config.yaml
encoder_arch: "swin"
crop_scale_min: 0.8
horizontal_flip: false
loss: "softmax"
encoder_norm_position: "pre"
encoder_activation: "star_relu"
encoder_head_dim: 64
text_encoder_norm_position: "pre"
text_encoder_activation: "swiglu"
text_encoder_fused_qkv: true
text_encoder_positions: "learned"
eps: 1e-08
max_precond_dim: 1024
max_steps: 7600
lr_schedule: "poly"
Rows from block 2 of the text encoder of a small contrastive image-text model, named by matrix and row number. Rows with one number belong to one neuron. Each number is 200 + 30 x the weight over its row's rms, rounded and kept within 0 to 999. All counts start at 0.
After each neuron's rows are labels from the 100 texts, of 14848, where the neuron reaches its largest size: "fires on" is the input token at the peak. Only what is clearly more common there than usual is listed. The data: scattered letters and digits in many colours.
# gate: MLP gate (text_encoder.blocks.2.mlp.gate.weight, 1024x256), inputs 128-255
# fc1: MLP up (text_encoder.blocks.2.mlp.fc1.weight, 1024x256), inputs 128-255
# fc2: MLP down (text_encoder.blocks.2.mlp.fc2.weight, 256x1024, transposed), outputs 128-255

gate.435,206,224,176,206,160,194,168,228,195,251,122,191,171,201,253,200,233,187,203,225,237,147,188,164,209,200,204,165,248,264,142,182,200,249,148,177,160,214,229,198,205,185,174,170,181,241,161,189,194,262,189,156,204,171,220,134,215,180,257,210,234,240,210,200,243,119,187,217,221,209,237,227,159,223,207,170,202,184,241,169,136,172,174,148,185,202,236,183,189,199,184,197,178,206,175,178,208,141,220,198,151,235,209,167,200,197,193,207,224,173,225,119,202,211,230,171,251,235,168,190,202,210,171,199,171,176,208,268
fc1.435,167,175,172,206,213,193,188,124,201,191,251,255,151,208,190,222,195,169,173,163,212,212,226,227,214,180,228,161,200,225,211,165,157,202,242,214,180,196,202,212,184,191,197,199,171,248,151,209,192,198,195,196,186,177,185,216,190,205,162,230,185,206,169,105,218,243,130,187,181,174,168,202,191,211,188,206,178,160,233,267,214,239,201,183,197,196,135,187,170,229,162,149,220,193,185,172,232,242,230,147,240,203,171,133,221,242,190,189,248,172,211,238,216,256,177,190,197,194,224,197,228,240,269,184,183,168,213,278
fc2.435,216,123,154,178,179,217,205,162,161,208,196,155,197,253,165,232,169,232,217,238,196,221,201,224,249,192,225,155,195,170,204,175,222,181,209,179,258,155,199,126,219,208,215,191,212,239,193,170,185,216,147,152,211,138,240,195,186,206,136,226,215,161,183,193,182,219,212,222,195,175,214,226,183,203,203,238,192,152,294,166,230,173,195,181,251,216,183,187,189,215,185,209,219,232,190,251,169,278,207,212,254,190,194,192,207,236,231,184,188,241,180,239,177,194,160,140,199,156,160,191,176,197,207,221,195,181,188,142
fires on: "orange"

gate.710,212,172,257,167,156,189,213,204,248,195,245,253,197,196,191,227,201,177,206,172,232,202,205,204,238,243,210,275,180,259,241,209,186,210,180,189,133,234,204,195,156,217,256,256,248,219,254,157,169,147,266,207,182,197,217,201,212,225,197,200,187,216,195,268,210,221,197,171,188,214,235,243,237,259,218,184,101,176,244,181,203,213,176,209,234,227,177,213,192,181,209,254,197,210,207,175,271,210,171,215,205,197,174,194,231,228,187,216,158,205,164,177,203,232,216,208,159,182,212,206,221,176,180,203,168,183,200,165
fc1.710,197,166,168,198,219,194,220,186,136,222,196,203,182,181,221,170,245,199,230,199,210,170,143,233,254,273,182,157,190,204,198,213,210,175,223,286,218,192,172,179,199,159,247,187,199,214,179,142,172,240,167,167,253,235,162,213,184,212,197,195,175,191,199,195,186,254,176,214,169,241,228,150,176,188,197,194,192,218,146,123,167,202,189,215,175,197,201,141,230,214,246,215,244,177,178,191,178,171,171,188,251,249,244,207,204,177,205,261,239,242,192,222,230,225,132,285,188,205,211,181,192,229,237,239,200,221,254,175
fc2.710,255,196,176,213,165,190,207,158,194,196,195,221,205,212,209,165,264,179,225,156,265,225,180,181,248,238,148,207,173,183,223,225,252,175,166,222,235,184,178,208,205,266,249,240,221,266,196,208,217,204,215,216,222,170,143,179,228,224,184,179,227,155,170,217,188,191,217,180,237,215,278,208,191,209,248,169,146,210,238,176,215,236,229,196,185,202,179,182,224,230,217,150,201,206,228,199,220,239,206,254,176,205,144,175,210,224,193,223,191,235,213,254,221,237,233,198,155,182,230,241,210,198,203,239,202,188,240,154
fires on: "n"

gate.675,180,189,191,184,231,211,224,196,189,236,169,198,182,198,151,257,204,136,108,174,194,241,298,224,156,230,171,174,188,199,199,219,205,174,211,227,248,208,180,211,186,233,217,210,205,237,206,225,206,141,203,205,160,217,175,218,245,220,191,158,212,206,245,231,189,122,181,207,165,228,210,196,224,212,200,171,202,191,240,227,224,208,173,230,211,219,185,166,195,184,228,262,175,131,173,181,196,193,184,201,213,205,193,180,128,190,257,187,193,232,149,161,234,162,250,163,187,202,210,150,207,211,232,238,206,172,203,198
fc1.675,194,216,145,189,247,207,151,161,211,164,187,217,196,181,226,195,160,221,195,215,207,229,275,179,234,204,155,234,209,193,217,201,162,192,201,205,215,145,200,163,178,235,159,200,197,172,214,177,225,174,180,169,172,188,259,201,208,195,243,195,220,191,173,221,261,231,168,241,163,175,179,231,176,231,176,240,185,256,222,224,190,232,203,211,213,247,247,240,220,183,226,233,200,207,190,222,155,205,191,189,237,152,193,256,169,192,216,170,231,239,226,174,192,151,192,180,220,267,194,178,167,138,205,212,204,195,166,208
fc2.675,221,194,171,204,210,214,169,225,200,228,176,218,186,193,192,125,122,172,228,228,221,189,211,219,211,211,220,200,197,160,167,205,204,241,289,207,212,154,178,280,208,232,183,174,234,174,236,255,198,163,236,199,236,197,248,225,264,253,187,219,202,212,214,167,184,158,238,204,227,218,272,168,222,192,165,256,204,161,225,192,213,167,250,180,221,227,147,206,180,221,207,165,161,161,172,184,225,198,225,243,207,196,235,199,226,201,199,222,224,200,205,157,201,201,192,187,189,162,174,272,193,148,176,200,247,226,199,218
fires on: "n"

gate.671,176,200,142,190,214,202,161,170,184,191,164,225,122,208,210,218,171,212,222,191,198,174,247,263,210,185,231,180,227,213,216,154,195,160,172,218,164,208,197,149,217,198,239,191,232,192,195,141,211,178,166,189,188,194,197,184,234,201,181,207,192,186,228,185,183,228,226,207,224,191,151,176,169,211,240,203,167,242,182,174,178,200,260,160,157,148,246,227,149,230,269,208,186,171,233,230,246,221,148,215,216,164,235,191,200,208,189,249,201,238,244,171,208,209,258,146,205,221,167,167,175,99,147,228,205,195,187,248
fc1.671,242,178,206,195,196,184,201,213,234,193,250,143,216,202,241,193,174,174,171,243,171,179,145,207,205,194,201,180,229,186,174,229,201,266,192,199,166,204,210,214,188,223,178,241,207,208,186,189,214,237,206,176,237,215,229,203,171,209,226,252,215,189,143,196,186,266,213,166,208,195,244,178,167,181,247,188,237,202,222,172,220,193,177,239,242,219,213,138,188,165,199,189,194,219,161,161,185,182,204,207,226,215,146,170,222,222,197,189,227,128,162,218,159,196,178,297,253,260,212,253,226,214,263,164,211,194,195,190
fc2.671,140,197,189,239,240,181,150,220,216,200,169,192,213,162,138,187,222,209,238,185,266,191,210,190,194,247,201,238,172,177,207,150,176,215,163,178,247,210,192,147,256,195,215,244,199,160,212,168,185,242,153,212,183,199,200,203,164,187,225,246,218,151,218,200,180,200,194,225,220,165,253,173,139,166,247,203,213,267,181,240,181,235,198,223,184,192,208,218,204,247,219,160,228,184,251,222,176,155,212,178,158,150,192,224,233,207,182,219,172,270,189,187,199,210,161,217,167,212,167,202,224,220,200,214,220,244,204,205
fires on: "n"; "8"; "b"; "h"

gate.33,171,219,149,172,165,222,192,199,201,214,169,202,169,183,184,183,192,211,159,238,237,206,158,175,178,211,214,213,139,198,215,178,198,176,181,136,201,142,249,193,244,170,276,210,207,200,223,176,187,182,185,187,200,238,232,207,190,199,220,235,209,222,206,222,168,178,204,187,190,188,215,247,203,238,153,193,228,140,195,208,166,168,174,174,176,200,156,183,220,190,196,142,226,228,206,205,208,183,212,234,178,193,189,205,243,224,215,201,216,198,218,225,184,147,214,170,162,178,255,173,216,217,175,207,249,213,186,187
fc1.33,249,171,208,213,253,192,190,155,243,215,230,204,187,241,227,191,241,181,257,178,259,214,176,179,237,243,189,172,213,184,223,181,187,193,188,182,198,253,205,194,232,227,179,202,173,226,241,202,156,205,208,251,219,157,199,207,221,240,237,187,207,205,192,217,219,147,227,143,199,177,149,145,230,200,228,216,184,203,225,182,185,238,223,198,207,207,222,183,174,216,200,195,186,156,197,197,197,277,232,126,259,180,148,123,155,236,178,243,188,214,179,201,186,212,156,191,211,246,161,194,223,205,200,226,183,206,246,208
fc2.33,216,204,229,231,244,150,190,185,187,182,212,193,245,251,216,221,253,213,178,229,238,203,223,192,235,194,154,212,228,209,177,177,185,186,191,248,120,211,171,206,267,241,207,216,142,209,203,173,201,245,177,170,204,178,158,213,170,218,217,202,235,204,182,207,197,234,165,167,115,238,150,194,183,211,206,252,186,224,141,194,204,221,226,197,188,211,183,220,191,210,193,222,207,191,171,220,176,178,213,173,252,144,161,147,153,207,130,202,217,178,218,214,147,244,163,212,180,165,141,187,217,163,147,197,188,221,193,244
fires on: "n"

gate.267,244,225,195,177,216,190,206,171,180,235,188,205,249,161,201,194,196,215,180,214,230,241,177,153,198,217,196,177,256,182,161,225,267,235,190,147,200,242,166,154,115,190,228,192,151,219,229,187,164,238,197,181,199,210,218,186,213,196,181,189,172,191,185,188,158,239,180,173,180,207,199,164,177,207,151,250,154,221,152,191,178,194,237,183,218,236,264,192,189,194,165,221,176,174,218,159,193,219,187,182,178,168,172,195,148,231,210,185,217,216,144,232,222,171,205,176,204,206,206,187,182,204,239,229,217,172,188,210
fc1.267,251,211,160,182,197,227,194,157,175,165,192,220,182,255,201,161,142,184,202,256,174,194,213,203,153,163,220,295,263,189,194,243,206,176,187,157,201,190,197,229,196,221,230,194,219,160,166,214,182,218,206,187,222,189,203,206,266,213,222,220,121,189,118,205,163,227,218,211,201,185,189,214,164,240,150,158,200,224,209,173,209,203,196,174,220,279,240,240,217,175,153,196,161,237,202,173,249,234,167,220,142,187,190,205,216,194,213,192,201,213,186,223,171,224,174,225,216,248,178,116,172,198,193,162,231,226,171,228
fc2.267,170,134,194,209,232,208,218,246,219,183,201,154,214,193,172,194,164,208,179,202,218,207,186,184,202,243,142,217,197,194,165,174,193,185,165,275,219,196,206,206,258,250,220,223,209,178,200,215,261,178,219,200,190,171,210,210,150,243,253,252,135,170,180,219,180,185,221,228,194,143,183,204,183,213,185,159,136,223,203,126,231,165,239,198,132,247,207,194,183,183,228,195,187,166,226,144,234,226,211,195,219,237,187,183,222,200,193,163,166,202,228,249,181,227,173,195,196,110,166,210,256,220,211,245,178,203,217,240
fires on: "b"

gate.260,185,202,181,255,242,201,216,135,224,239,204,208,158,109,227,226,151,207,216,213,208,213,264,206,157,137,137,191,191,173,172,212,160,241,223,259,191,148,213,190,213,154,237,215,186,177,275,184,179,207,231,179,178,192,209,202,207,244,205,181,222,197,204,201,188,192,212,204,171,208,208,182,188,171,246,199,181,202,189,207,241,196,153,223,230,206,228,160,215,291,214,191,206,217,213,142,181,181,198,196,183,205,265,196,188,218,193,249,220,161,155,176,217,202,187,223,210,180,197,195,228,184,265,210,220,169,216,237
fc1.260,176,247,211,158,172,177,216,254,204,236,221,239,185,262,188,222,191,178,188,176,189,147,177,219,183,154,198,189,190,161,207,193,163,227,190,226,246,220,187,155,172,183,195,230,168,165,171,216,164,219,241,184,233,206,185,220,229,173,194,157,211,218,140,217,200,152,161,171,228,221,195,179,225,183,211,112,221,167,221,172,212,137,205,197,158,207,309,192,167,175,198,210,227,168,234,231,258,203,197,171,199,227,229,205,164,223,177,252,161,233,180,183,210,233,205,152,214,216,205,202,165,146,210,140,187,236,245,207
fc2.260,228,177,202,234,214,230,183,178,220,228,155,234,152,204,181,194,234,166,229,195,188,237,232,196,248,139,281,214,149,155,225,210,220,203,201,220,227,182,214,197,226,219,189,195,166,224,220,236,230,222,196,216,258,206,243,207,249,196,148,179,169,232,208,196,149,205,214,231,187,127,226,183,227,178,205,209,246,192,175,172,241,194,198,174,202,223,197,214,171,172,197,191,211,199,216,223,120,234,239,237,219,137,186,249,208,175,178,149,187,181,219,191,171,181,236,186,193,262,240,193,214,230,187,185,176,170,173,206
fires on: "b"

gate.1,182,169,187,214,225,230,214,185,173,173,232,161,182,270,205,213,182,205,177,219,213,133,179,205,149,201,179,225,233,173,203,168,154,233,194,211,181,237,239,189,153,218,149,188,245,199,177,214,225,190,197,186,246,213,175,257,141,189,192,211,204,215,148,158,203,214,194,206,163,210,288,225,177,206,139,240,203,174,245,167,215,175,187,207,211,183,133,209,224,236,153,128,191,194,240,168,238,211,159,183,165,199,223,160,236,212,191,174,193,196,236,179,224,237,177,196,170,206,163,207,232,158,184,192,235,216,209,210
fc1.1,200,215,181,150,163,213,168,233,222,199,184,257,163,156,187,201,259,183,219,154,168,125,181,192,168,182,244,173,186,176,160,151,231,250,186,258,215,189,217,235,173,185,158,159,228,200,177,211,186,207,204,163,229,175,205,229,239,206,208,174,226,264,242,174,244,224,158,199,192,177,191,204,192,191,176,183,196,168,188,225,249,214,192,146,211,173,188,105,186,209,164,239,227,200,197,232,190,231,184,166,176,188,169,176,204,132,176,190,188,153,195,235,172,230,200,207,227,212,223,202,221,197,197,199,190,188,205,221
fc2.1,253,255,230,226,208,211,243,231,139,210,237,155,198,197,144,224,228,169,213,219,222,218,203,245,199,128,266,203,229,197,205,234,159,200,181,203,210,191,212,220,185,221,208,210,162,156,147,238,204,193,228,236,200,176,165,204,207,235,209,200,219,112,255,168,170,150,269,214,180,239,217,142,225,171,165,206,178,195,196,307,199,194,198,196,241,186,182,167,220,235,163,157,159,156,184,181,241,157,170,173,203,268,190,215,165,184,187,205,181,220,237,216,192,220,187,215,147,234,155,208,208,194,234,188,201,210,192,256
fires on: "b"

gate.403,180,224,185,231,198,176,212,206,141,203,230,237,247,216,203,160,182,204,186,176,206,228,150,155,200,185,219,223,217,225,193,202,155,194,175,176,186,183,242,198,222,183,179,140,192,226,166,165,193,231,195,191,172,191,226,219,189,264,235,122,223,178,225,190,237,154,205,192,194,195,241,161,189,186,189,243,193,247,166,171,202,214,167,203,168,216,218,218,140,126,172,182,214,204,160,195,210,161,225,212,132,160,194,169,176,219,228,262,196,242,151,150,238,236,195,222,185,220,213,235,245,173,166,239,223,164,166,184
fc1.403,203,232,197,153,233,151,188,138,150,161,208,169,187,202,235,211,263,187,214,198,221,220,259,159,183,161,189,194,215,187,189,200,168,217,202,220,150,185,221,247,243,181,146,205,250,243,243,220,235,250,215,217,221,165,166,202,209,223,190,165,203,222,190,157,218,188,232,201,211,181,211,187,225,225,215,197,208,127,265,214,201,225,217,238,242,185,203,197,196,202,187,231,204,186,212,256,218,234,256,182,257,234,184,156,191,236,258,170,220,258,147,185,154,214,243,223,164,245,229,191,183,233,188,205,184,161,182,238
fc2.403,229,282,203,179,193,206,199,182,221,219,265,205,216,167,211,242,202,207,187,218,180,224,214,246,212,203,175,171,206,206,194,196,213,220,200,186,200,167,215,187,221,245,228,198,163,201,264,174,201,160,176,221,209,164,193,192,175,156,193,195,167,240,223,158,183,228,265,165,157,236,214,207,214,203,214,156,194,260,232,233,205,205,184,175,176,224,230,148,172,202,186,209,178,276,170,147,197,200,224,216,185,173,210,183,195,181,199,215,219,214,176,197,189,295,194,182,141,235,175,259,188,254,213,181,205,210,242,175
fires on: "orange"

gate.229,225,213,191,138,178,200,178,163,193,166,209,180,222,205,164,208,136,192,227,220,179,229,165,187,196,217,217,233,224,194,170,234,180,189,189,230,191,253,218,248,219,170,215,224,257,195,189,186,192,182,158,208,214,202,206,216,192,153,261,230,182,205,184,163,213,234,261,237,179,223,223,145,195,178,213,246,173,177,224,225,210,229,238,178,199,258,192,211,174,207,236,178,204,228,141,182,215,174,173,229,123,263,184,256,217,239,196,246,184,275,187,197,172,272,213,241,207,209,213,186,203,210,201,214,232,166,222,216
fc1.229,221,192,229,231,234,227,218,238,242,214,206,207,223,230,196,227,200,217,201,146,153,266,205,207,192,170,193,243,185,172,222,172,223,240,192,151,225,172,230,237,191,177,150,220,172,200,196,158,132,217,203,175,246,205,185,220,224,193,196,230,237,192,262,201,166,191,182,169,126,243,226,249,187,239,195,226,234,209,227,216,226,206,214,186,232,193,255,214,188,186,185,149,197,212,188,215,233,173,281,194,165,231,257,183,237,230,137,194,247,230,209,171,202,251,187,180,198,222,247,204,186,167,179,255,174,212,213,204
fc2.229,145,174,198,171,183,201,234,154,214,234,187,211,206,160,191,173,201,162,203,205,217,217,230,193,209,203,166,166,221,219,150,186,201,192,161,164,140,197,193,240,228,231,249,237,204,195,175,256,192,219,216,182,176,123,205,152,199,214,219,201,202,263,177,153,210,222,177,215,228,204,209,176,178,261,154,222,252,215,133,209,190,202,251,140,164,187,187,178,179,145,237,221,177,199,199,250,220,186,246,210,141,224,174,189,179,190,226,171,241,242,207,182,210,168,110,243,262,152,194,167,264,190,238,205,150,191,237,168
fires on: "b"; "8"; "9"

gate.693,178,106,224,206,211,161,166,237,188,204,215,202,169,215,224,139,192,179,188,176,166,184,221,216,228,154,177,221,198,187,230,175,211,171,205,203,163,149,215,221,220,234,194,224,217,224,212,199,216,189,166,188,260,234,250,206,213,257,223,143,203,247,173,243,222,192,282,193,220,224,197,203,229,223,182,203,220,188,187,145,180,202,223,157,198,196,226,186,191,206,205,183,202,198,241,252,230,238,227,211,209,199,251,218,202,177,236,198,212,194,213,165,205,179,196,152,243,243,237,218,205,186,180,162,220,230,241,242
fc1.693,191,220,205,172,177,197,180,183,212,248,149,216,153,194,224,145,179,185,173,198,203,191,189,197,148,224,153,254,220,208,207,226,179,167,217,187,143,172,221,202,181,187,208,239,194,220,218,149,238,162,193,137,211,217,157,230,168,198,263,186,234,216,236,231,193,168,176,169,208,172,201,196,226,218,186,216,175,190,181,191,203,169,213,178,209,268,128,233,190,223,199,227,222,233,242,194,205,178,192,201,177,210,187,188,210,225,211,172,227,196,158,194,189,190,171,215,225,217,170,187,224,200,280,195,227,199,182,169
fc2.693,218,190,168,163,195,201,207,143,203,194,132,205,194,192,219,219,252,234,229,200,199,247,272,186,194,183,229,143,206,226,254,193,246,215,173,204,207,243,164,177,236,157,190,139,202,174,182,158,189,197,239,175,230,202,204,179,195,194,164,211,202,209,211,238,169,170,163,228,192,191,133,205,237,171,213,222,225,217,229,174,206,191,210,222,189,225,231,221,199,201,190,160,197,185,170,142,237,194,168,181,205,169,228,185,153,256,197,191,187,178,217,116,227,242,185,201,154,222,151,176,186,208,193,203,151,223,245,230
fires on: "red"

gate.544,197,169,235,238,174,174,198,177,190,231,147,179,179,257,211,189,226,176,164,159,193,149,190,185,258,214,207,220,170,219,215,179,229,209,173,204,243,156,194,236,199,204,160,184,174,171,215,235,237,224,167,177,165,191,224,185,130,191,219,208,185,188,174,224,183,154,199,224,198,180,137,184,178,172,136,233,212,226,206,163,237,218,217,202,188,209,181,203,168,216,242,229,171,195,276,173,223,207,206,195,211,184,215,252,258,230,223,173,225,249,214,213,179,239,131,155,201,169,141,180,224,214,182,170,221,207,204,161
fc1.544,222,221,244,157,159,210,183,210,197,159,197,253,174,167,253,174,211,201,218,238,218,190,177,167,173,179,170,186,178,229,185,230,140,257,179,217,181,202,214,238,203,189,217,170,165,186,187,250,168,165,203,206,267,168,211,168,189,245,207,195,232,189,119,222,207,167,244,179,182,249,223,217,221,242,213,183,206,192,228,236,224,232,209,287,186,195,224,173,248,213,238,209,190,237,239,186,193,210,223,202,194,220,172,233,205,238,193,147,183,236,180,197,147,173,156,226,238,228,154,192,280,177,142,214,176,189,198,194
fc2.544,213,161,187,121,173,196,196,241,164,209,149,203,224,188,212,182,171,164,208,213,240,232,217,189,212,217,218,158,195,285,164,197,252,237,231,207,179,182,145,225,227,162,232,167,205,206,167,201,174,189,219,227,190,195,214,202,201,241,214,200,196,218,186,248,161,254,150,200,156,162,176,219,228,241,204,187,151,170,268,159,206,193,167,245,130,176,221,184,206,171,171,175,148,183,208,183,144,148,213,200,234,192,163,212,237,227,197,185,227,202,173,222,162,178,201,184,213,206,205,236,157,200,235,174,242,197,202,219
fires on: "b"; "0"; "9"; "8"

gate.321,246,223,210,258,275,192,244,131,156,176,194,230,219,121,181,235,153,203,212,181,178,235,212,173,215,206,204,174,275,191,208,206,181,159,243,191,252,152,223,182,230,229,180,205,220,178,191,178,236,163,201,175,215,222,176,153,230,223,200,204,239,220,206,210,215,163,183,202,216,185,191,242,217,252,183,214,153,243,209,147,202,230,222,160,201,201,240,288,188,181,228,158,243,167,184,204,193,202,201,193,238,183,181,179,185,285,154,191,232,208,160,215,161,162,170,190,222,185,220,227,195,229,199,255,191,168,201,179
fc1.321,201,198,225,269,249,204,199,194,229,208,241,168,210,219,194,195,166,185,179,221,206,213,257,230,215,220,196,245,189,202,229,230,148,172,196,212,152,169,193,216,180,197,237,180,163,242,159,173,211,193,172,220,248,249,209,166,198,236,192,164,218,212,239,247,199,184,237,223,270,237,195,166,169,242,215,200,225,181,210,192,211,169,144,180,229,207,226,200,209,205,161,209,219,230,237,172,199,194,203,207,196,189,191,207,181,168,242,198,174,177,150,162,201,190,156,149,248,203,209,200,223,184,172,218,130,159,123,206
fc2.321,190,158,252,212,185,206,203,180,178,172,151,197,184,205,193,220,209,203,191,165,198,230,151,223,191,146,201,212,204,224,252,211,209,153,153,205,255,200,203,251,233,190,197,189,182,186,248,242,219,186,193,184,233,218,181,184,248,223,159,243,260,174,174,227,171,219,175,187,237,233,253,169,210,181,191,140,214,180,237,201,167,191,220,167,189,222,225,229,187,203,198,232,240,163,205,219,243,220,218,204,227,175,184,207,206,219,182,217,188,207,196,186,251,244,179,225,220,239,202,211,216,178,219,233,192,203,250,196
fires on: "b"; "9"; "d"; "8"

gate.540,191,215,251,187,234,213,226,193,176,245,186,187,192,239,216,188,146,205,146,213,209,233,229,196,225,177,204,210,193,282,222,143,248,183,186,176,236,144,222,182,232,189,151,224,165,194,214,157,250,175,203,199,241,170,199,169,208,176,161,201,176,195,190,220,210,248,226,221,162,177,193,227,244,198,175,215,167,211,229,170,176,212,198,220,190,216,205,207,151,189,209,128,193,189,178,266,246,142,170,165,210,206,137,179,220,178,197,198,180,169,243,154,248,141,247,189,189,237,171,200,142,217,190,178,194,243,157,174
fc1.540,156,176,167,230,202,197,171,225,197,237,191,251,178,190,194,203,192,151,243,183,168,256,185,254,155,235,184,179,203,179,194,183,203,247,205,211,211,190,178,147,231,234,215,207,246,166,217,172,165,186,221,228,198,138,216,204,190,246,226,160,227,156,245,213,209,211,163,198,217,214,223,197,241,229,208,219,176,235,165,136,176,218,215,249,163,232,247,201,217,147,201,196,212,190,176,197,212,224,225,190,218,166,163,156,180,218,205,166,225,186,234,221,139,226,192,196,165,206,203,201,163,199,209,165,167,199,212,182
fc2.540,244,192,199,251,200,169,189,165,224,218,207,173,183,232,199,234,226,162,153,226,210,205,170,252,194,187,161,224,185,135,199,177,236,221,184,272,205,199,149,157,205,200,218,225,209,183,258,198,207,251,182,185,192,212,212,191,160,205,232,202,177,131,188,190,202,177,195,180,193,199,226,181,158,198,188,174,232,212,198,182,218,204,221,168,274,158,219,214,251,200,177,236,217,242,207,187,199,229,175,209,223,165,225,175,180,221,179,138,192,256,189,173,237,252,229,199,213,163,230,213,198,207,190,182,197,227,209,201
fires on: "n"

gate.248,215,166,183,209,188,251,131,168,200,201,156,227,198,185,190,237,173,161,192,179,246,256,213,179,174,169,175,238,193,217,201,167,237,184,226,178,186,197,223,162,147,229,217,210,206,185,238,204,152,170,249,220,183,207,202,185,196,182,240,167,172,196,195,194,182,174,187,182,161,191,242,226,199,248,192,198,188,195,234,153,210,196,204,274,237,179,165,203,246,260,207,211,199,177,250,205,221,176,186,219,162,202,178,205,203,193,169,228,289,148,253,230,213,220,178,247,239,224,199,257,207,158,201,174,253,176,233,200
fc1.248,198,175,249,228,256,198,266,192,194,193,189,221,223,168,162,237,164,183,241,261,203,196,191,170,227,191,211,222,198,201,176,214,167,160,174,187,232,151,182,230,225,228,209,216,181,212,196,204,219,224,241,186,266,237,155,190,159,175,163,199,197,210,255,185,179,207,213,195,210,146,197,170,190,188,235,213,208,159,182,198,186,254,164,204,190,270,240,200,217,204,188,226,173,218,206,98,245,141,216,218,181,215,229,233,195,217,197,186,169,191,164,147,191,140,229,190,271,162,177,228,186,178,217,220,214,172,213,233
fc2.248,215,210,158,225,221,194,201,181,178,145,198,148,168,231,208,203,198,217,237,179,217,228,161,254,192,243,175,189,186,187,253,187,206,221,208,160,182,188,234,146,214,204,195,152,231,208,183,203,186,184,212,200,163,255,186,190,236,233,187,195,182,266,197,164,212,150,182,169,185,167,187,227,187,205,162,196,221,257,233,202,202,132,148,180,190,192,204,215,194,149,200,224,269,185,219,227,179,233,216,206,209,175,202,193,207,224,185,213,215,219,223,145,206,203,214,176,165,216,219,185,230,198,225,176,209,241,188,176
fires on: "b"

gate.147,211,198,242,183,268,179,143,222,217,221,230,189,252,207,179,220,209,206,206,187,166,224,169,168,226,186,184,227,208,187,202,181,204,249,186,220,230,274,209,232,206,137,201,150,202,218,153,246,166,178,237,180,188,213,241,244,232,188,240,146,204,235,250,162,160,206,232,206,199,200,156,233,183,224,174,145,207,196,187,199,243,191,200,155,204,212,204,182,178,171,253,209,209,201,185,199,205,188,197,154,235,263,222,150,223,200,216,182,185,189,215,121,211,187,235,213,158,211,239,252,216,171,194,183,132,233,208,233
fc1.147,184,202,134,226,312,207,237,215,157,144,187,213,157,235,191,196,157,215,242,222,179,226,217,200,209,185,208,180,200,162,194,196,245,179,157,245,240,189,166,174,184,210,211,156,199,231,186,198,221,187,173,133,198,215,215,228,215,203,164,239,237,207,181,191,186,241,234,179,170,188,217,169,197,184,187,204,213,176,143,215,180,239,205,185,171,243,245,250,174,150,242,194,160,233,220,175,166,148,214,253,192,192,212,174,190,185,218,182,179,210,161,212,262,181,151,199,176,174,194,188,249,190,196,277,149,129,218,181
fc2.147,193,200,222,157,163,168,227,214,203,232,226,135,181,184,164,196,286,186,174,155,211,208,184,183,230,203,246,193,159,230,169,167,195,163,247,168,168,258,206,164,178,266,247,222,207,224,221,224,210,199,256,130,187,182,174,233,218,182,280,203,193,204,233,188,185,195,223,220,246,231,230,207,195,190,216,200,194,214,173,230,214,170,194,240,182,183,186,159,217,239,148,166,225,235,189,216,193,205,203,180,206,213,175,139,216,166,161,176,241,207,226,193,186,246,164,209,208,214,237,216,190,227,184,238,243,178,205,185
fires on: "red"

gate.306,175,210,166,186,194,207,192,234,224,166,209,208,179,215,187,226,185,251,174,193,217,159,179,172,245,171,171,187,261,185,165,235,208,230,197,234,234,242,224,223,171,217,187,175,199,213,222,186,290,216,227,252,215,209,210,219,212,223,256,148,240,223,191,191,192,240,160,204,251,187,203,191,262,173,260,190,183,161,228,220,195,251,184,205,176,222,161,147,181,176,236,193,220,201,151,195,184,168,148,242,217,162,196,212,196,189,179,222,232,193,223,197,223,165,193,153,286,247,266,221,183,177,187,187,161,170,183,228
fc1.306,216,256,138,218,225,214,186,200,194,173,213,210,193,213,199,229,166,173,219,255,217,228,237,157,178,206,188,185,235,201,208,174,152,217,153,210,235,168,142,218,192,210,168,198,250,254,217,188,126,217,204,134,191,238,142,264,286,222,146,180,182,201,204,216,160,192,227,199,222,155,176,193,163,164,185,177,226,189,218,235,206,190,211,191,233,178,198,203,213,201,170,181,224,204,190,225,189,177,206,186,189,176,207,170,164,183,212,197,179,234,176,159,207,171,206,178,162,180,202,181,231,195,208,213,192,181,176,173
fc2.306,211,194,206,242,284,207,268,136,197,162,260,227,199,193,202,229,216,218,195,222,215,185,193,228,244,226,199,259,160,166,219,211,185,251,209,195,198,202,220,238,209,232,158,223,199,212,189,220,204,264,237,200,175,226,189,201,228,154,173,204,237,211,152,161,181,196,189,201,215,175,167,222,203,182,240,168,219,150,212,179,172,181,198,188,234,208,125,183,242,221,160,191,157,208,258,206,207,201,189,207,191,165,174,271,193,194,198,213,201,188,240,234,124,191,196,214,197,149,219,199,211,230,203,176,198,159,181,224
fires on: "n"; "g"; "h"; "8"